From a checkpoint of a small image captioner: encoder depths [4, 4, 4, 4], trained on drawn human figures in many poses.
Rows from block 10 of the image encoder of a small image captioner, named by matrix and row number. Rows with one number belong to one channel. Each number is 128 + 32 x the weight over its row's rms, rounded and kept within 0 to 255. All counts start at 0. Numbers have three digits each.
After each channel's rows are labels from the 100 images, of 14848, where the channel reaches its highest value: "strongest on" is what is common among them. Only what is clearly more common there than usual is listed. The data: drawn human figures in many poses.
# convs0: first 3x3 conv (encoder.blocks.10.convs.0.weight, 144x144x3x3, each kernel summed), inputs 0-71
# convs1: second 3x3 conv (encoder.blocks.10.convs.1.weight, 144x144x3x3, transposed, each kernel summed), outputs 0-71

convs0.86:099119112150131150125085118113060124143112150090101084164120063175144121141160105118144087081067147118094130190118120121117087138169092131131151139108112130171132131059188139105152123141108112153132131100128175157149
convs1.86:069147128120091130117160096148130125124091152109113095131078187132092144164110120129113137081070144158024151127139130123147120132205174074147132075132108129111181137093107091143104149080109089126147104111165154119105
strongest on: handstand; purple trousers

convs0.82:152184129111142074141090154178158099127096104120113118153134103090110119130118106107107122122114108140123098084143114146162117094151100129116096174093110157073110031139111106090124164132164164153142103070103169105159
convs1.82:117126111138186120128124109088101123120153143116137104106128162176168117140131190169130213110160154142182094133184142111142136078100126115119094144147112108083122128125155162104082102134153101128119187079099115128156
strongest on: teal trousers; kicking

convs0.96:120121141130108152196046120112071080112062186142163121164153083091143129113179141098141145194160148116149119071152132068155117095075126132082126103159111142149162155071151146152174178144126118160107110144155154069080
convs1.96:142124145146096140205116110142144112117137121140119139149099110079161081150164122138163103068075152122136150095117090146093093127095092171071139131122070103065096078152066115097162109018152130090131109153127142172125
strongest on: walking

convs0.94:126083092132061115135125148109071173119149161171138108110086092151122148116165107104129131170234097118154159170113125075097119092166087131125103102059113129096145105122148085071134104125129096105136141138090138135136
convs1.94:157100159143135153147133160125148154153067076151170192200142157197132165116094176142131122164090107109119161118145122156105098093154132095177152175165147124110148106111130168159166166175131099114089121108084186118112
strongest on: grey top; orange trousers; squatting

convs0.107:129090188119143085085146103140094066107134111098134078088111094122178139140105123174098138159075113097130122154125088153082089117076103111137106180148127109070118112178163096125139103114150097141059159077136134149161
convs1.107:112116104074122098128158086173164156163171152101115096102135127169188108137199178149119099118112118120131101128150095136160152081104111123090120162112145144206108142158139145098128150157154141082140145109083086091109
strongest on: grey top; waving

convs0.100:115104089165130087167126134051138135135121115197136150113071133100107114124177135170136175106054081118130146129110105114077140140114109124047118096095096107172118131111174114111163134101120143088147142082073079110119
convs1.100:075130198123100161137116110129113120087191127119145106114146150122142150122123089153167102098147087186148111088101136054063199128164082161089062204137133104178176120161166094086118094121185158141130109144080126097149
strongest on: walking; hands on hips; brown trousers

convs0.37:112135145133105113061165088139171115115144102102180101098142137112139178110064144131128099127132145129073139101121100107144115150104178080135118179083113098096114143173092134156161123119156155089168090099120129132154
convs1.37:072181083143120066126147109106068103136115111109103102083155131067105113130101114097154143092139114119132120129161062073179082102083133074141137173099104095119056104062121112089084076133106114131146144094088044130057
strongest on: lunging; running

convs0.44:128151140125171077121196124183090128163098119106155112120150101054137086111121140115087089124104080137057109179114155117093145112105163197104129093129088093115090152183160060096110146070113122110114132135105130114128
convs1.44:122149113174164100113094109199207132107121132111116119200161150093166128149104095102116090129143143134115154092095111152148096133075088110124171208109091166072145150181086136147130103118139089143103135097148100086125
strongest on: grey top; grey trousers

convs0.105:246136123157104088167055145127124119156122144124147073144123117121111134150095153100115144121082172105123181071142172152130126113072064163173115103121085097147061082072116100155134118155051160148155142133121150131209
convs1.105:150145076142094092111129124081146144075098179162241084084095126087169161152113093127103119116163137137137151099140169140076135166168069101097100095172109097109134131089132122112156144084183110081198108090086129162155
strongest on: pink trousers

convs0.3:147156124046081148054151153095133114137126145161139143152159121080147089121146165138122150122134084153085037155165143148122075165185172112090089115096074165103113111092106074117082145135059051143131124135143098102153
convs1.3:116084069190113114128074139127110126112155129078105149123152223126103108159165128096158067131096121101122146166086112127128110147058145156176155149182067178187102098133127149134167117118168146148118167038128104130109
strongest on: grey top; grey trousers

convs0.53:149125136124185126124138104126145202118145165106087161095132119135142150130162168124150061102131138124114157120133145131101158105115110130149128141095117114126160129107121150130117050123094142171139135118109088136050
convs1.53:078110116121171113062095124146131177113130107091141094127124092094091153068103103118109129068110114089111099125137142170145117131130137118127172065078094116097135114139077107158162121115151081120065140154112101052092
strongest on: orange trousers; running

convs0.24:110117159196148081120157093149078134107080104098076125148154129105127103100130101140089144126090166088094081128171096137098146185163065117097146104169110153130094128128180139154128135130077135086138105114155108118103
convs1.24:170077144140134082128082083116124132121097136109079114128116111110140068099183132131140170113129127128123099130110114193117093100158052163118130081200079136123063129136100111162139155084137116157067114196183147116104
strongest on: green trousers; walking

convs0.34:126110088127122110110118112088148081156086102129160134168134129074149092117106133076103119091145120154145165093150127097133079122140223144113124162114070101080103102165140102085141159147145109091182174046127093179102
convs1.34:080124140183172158112124111079214077099125126103135045082185165138200169159131153121139187165142157110106169127155134145168135104120120075093131160140162122075105151163048160161110141155097129152130129165116095098136
strongest on: handstand; lunging; running

convs0.77:121125117125124140097207125133197124169094144147136122096112078095115107127146087116129098127077094112148120131193133073119158135124055117154154188128118069092104147145151125073174161147165133097189063061106109059109
convs1.77:093122143102110094132124056097066113109144142131148171191098135133188115112126125138130150114109107148122086133126100124153170155163085132145122162147186112128136182167196176103076114104079176117138207146113131160081
strongest on: hands on hips

convs0.0:185140140092107124042102091088148165076160122173134100048155168086112128196113115108110160120107078077145145168072150134110120132099093085101089128052192112099137084136145117115159127083140123125163122106166103128103
convs1.0:149109146079104104098103111053134147089121230131113162143172109149081101166115154167140114080120147094110101185107119151047111100117124138136201112129077140195098115215120119104111120111167137112142147089130187173115
strongest on: teal trousers

convs0.120:139127142131182155148114087070136099095142137144117146150103144146147182061104060119120117113137095123158064125074144122099123137161117099100142083119119110142112139171163080114156143168187118133105201155061091134070
convs1.120:074095176067217184088108202153119154131133146149066123126120118147198119125142088111145145136134140107150078114161128130138221167095154173139139112126177181138124156105058116138165158038152144153122154154176139106132
strongest on: orange top; orange trousers; running

convs0.65:109095174177105104094144104131133132101180082135111103151163073153074116105151169195141178118146160101138119184171095143142140148106118094141102131151175103161108196112183161155125044113111104096138126102132073071106
convs1.65:085184157170130127180160134118085111142072092073114119181166085113127130081152087120090126045081110159146158175115092154132151094127157112141150075188114150139103116098123123152146140097100128150097090141102142111135
strongest on: green trousers; lunging

convs0.76:124154124133192149113087121103098211074172073055086114120158177086165119124142130148151120155121117131096102119106174110107124140122214096109127079079106134092095103183080112122164119114134153111115088137111099128058
convs1.76:151088101109171129071147147148097169155150127110144130157129192122142147059098122131105127117113135116168122143141142148161190127143126151134153073094139209126167129155109143143114104127125152168139117140156144154104
strongest on: orange top; running

convs0.72:095128132073174104132137155140111176050140126157106132128099086098166131064095116116107095166158168030125167087148105145142152123126099077122131080129178140111161091136110115090168153140143106147128119185085134095135
convs1.72:097186168094144162090143128173119170181119152189155139198126147187126137085107172137109101118103142077153135100153155181145130171143142158137171114156186167138134140149092184173167139134138120165093130134176149148124
strongest on: orange trousers; orange top

convs0.98:174143132146130180137142110137166182164157142104088155076136165075113129122133106088189084171138136087102119128094072104161077127160120125070120096197112090087121133115150094184185137120091095104136128204100095097134
convs1.98:085172151124088150156171116157137079075097157152081101168150115136090141085074093149114166136125130095137144094141107050097091126085121099156079084128128116084077101094062100142152077027134105091091102101092085081102
strongest on: walking; orange top

convs0.1:157114117145168137080080235155105160162121182102130155052098193191109130164178120129126123146127132119087145125167084137131101146066178103093181190115141161094153133097124123153152099135061133170072137124079125125149
convs1.1:130144098141090098085104112112111140114097126149055140158070121203077136071113154120119107180106144133126112165148130103143042071089137077169137140147178077154121126127135123187184114100092125140141118065160078110068
strongest on: orange top; bowing

convs0.99:149147118109052117109095185138054135130101137111095121164054128080110115120099095147097137198126120117093074162124148126130105150186094091054102107104117121045151091118104090084096126081088138116111107155108151130150
convs1.99:171080149118129137113098132121116088125067125122146089154099074177110164119170108170084152141098108121143178147132156160159131146116124139132196134183117174135126118123167133105134126119109097160121126179128189127148
strongest on: walking; bowing

convs0.46:140177129152097102094080141161082073111122184114147146159077166125147173138171060147143061136139177059141096071137110093091102090138054187150153119113166180127126143100176139155113101147147101144116080105122102129088
convs1.46:126237104106143158129164148166157103093138147121128106075155134203179140149111163167089052105068139086159135164090143149134071123120123141133060151110138132160109137162113163114128100093113157109121155117144139074108
strongest on: grey top; grey trousers

convs0.138:127081116115068118083123159075131149140101158063045166144144120099145197123161144141120136114124178157095121107168109110105162129146130150125150095164110145100122142127111151112142183150112124113103063145128155150104
convs1.138:159097139133076132125119142124140126186124124073074173101150121125155105168135065123091173108154142116108111139138075200083110171147148123100099134140107099133133167120183103122130190187106065134091112155154106183108
strongest on: teal trousers; green trousers; orange top

convs0.9:091139144153131163157146086133072169115134128157085181112165120127090091079172108075108097109127159131118134109093128166122166143103124171095105163098078105161166190144169127168184107109099154106128118111138071074069
convs1.9:083059083121153073093147128156109123118101094081130080178078127063134180076078152079131128168167141116119098094159138100144176104120106174118125140119133135134142137094077128081118112133108077098128112133162133100155
strongest on: orange trousers; squatting

convs0.87:170082132133136106161136118086124140169152118095118154118119102086119103113113121148050116103197124101095120160145098168079120129149090143126197121170139110178040221096118119092108119092092126171118105128103117110119
convs1.87:093086164135126124124089089175030121153092128101134183156123127144130082109132108136121130152115113188141120129065136119136137192110101152190118090116176180098087134130069113121110154101160089138084115128122054086122
strongest on: hands on hips; teal top; walking

convs0.85:119138091124095114138161053091117161110138125128125160116061078154115133113137178120112125067111148129139103095063186139118137131108135115150118096123174100137104212099087088123155170087146116131185142087112097129116
convs1.85:083127115121166110151104150148087175105100076126115096117140093121086097140108131133074199077116117171113136138105129162109167139091153111138143087117139106146084149122090096100091156132123154149245073131140099129119
strongest on: hands on hips; yellow top

convs0.83:144059120151147116159108152101128113153088091197129173124070132150085207134146123121125146100181146162105137088132128145112153108150116144101121126091085107105147140108126117153197142099139090103104110118104146128083
convs1.83:151017125176137061131128139137115127109118100063112149152078156108080125111134158096136145097115163114090152125115133094133130098149116129136065160090094133187214112120145138123059183110147158146136102117184162122097
strongest on: pink trousers; hands on hips; purple trousers

convs0.7:153167149118123166144063076124114062037166152142155135099157120143088154154179123141155154114114198150124124109148120106105153206155135132135092063110133106179091143177103114153155095088146083124094114149156119084136
convs1.7:101120152103055158075121108119053146151109147098076124154144103103109146111128118159134107110138076083133136125098094088081144125171097154092116189081153103137134077164097064123097130062145135120121087141084175178182
strongest on: walking; brown trousers

convs0.133:113073182133126135177128097165072099140131097107134068125109180140078112231145112129126152111130139072098146132142141095144127135045101136106151139068166101087085097127142150117082142012115139087159133085121085145117
convs1.133:172147133148150134173169188123096134129107123133132071110078166131133100206157134155107148143119119129086064132150159142183079137136149144071146086143096138076124100097071117093086129091140068190123142112076130102154
strongest on: grey top; hands on hips

convs0.15:109095073133157132087123103226114053120164084087149115109118074121154110136114104141108086150122164165147151123191104101128097130086119124070107102097189104101094120118104132118099130151161086090154106130135064114131
convs1.15:129076157105136099102093118244138177197181116140108157111173206106153090134098183145148091141135132117087079118095133151170121130121171126159088136124153154121089119153099159116159078155107135128103144156131155109120
strongest on: grey top; arms out

convs0.143:151122103123153130131117107137072141090066120117116134149221124121152143051175100149104144074046142105131119146122118068081105067143181161154173105117081081125103185117122106170126106169153167162107120145150108115093
convs1.143:108169123139165101086115114183164104045109128122113139111179115091185159180117094077110153109131118126145120114226161139129108067132181155149131131098141105135123149117135173053156088117083074109126104072122092090141
strongest on: handstand; grey trousers

convs0.70:105113118146126147102153097121064098092100146108069091141131122153133139095121106126072139114139102088101128133126106098109128195140117096107159162096142160128080185129138147113146131132106150107071105110117112131165
convs1.70:109159166171124110125122159130137091146136134165196185114065122117110114073169175137123149147131112099109089165125074169071154185158156121207149150138155119194114096084152151137085088112092155176105138131159156127104
strongest on: walking; sitting

convs0.38:118113098078147117059115181116162083166126100174141078117151142148170117146209127125203134176148118141089097146069107142119113167135056085031102166141155146079102114126110177118127164137134159168096135124056101147106
convs1.38:105167086140130138191130167108121127178123104105119137160146096172099152101099142134129095169121099143074128142138130117129102087057164072133110112137051155072136109082108178139086096108109076140115145101102126117085
strongest on: handstand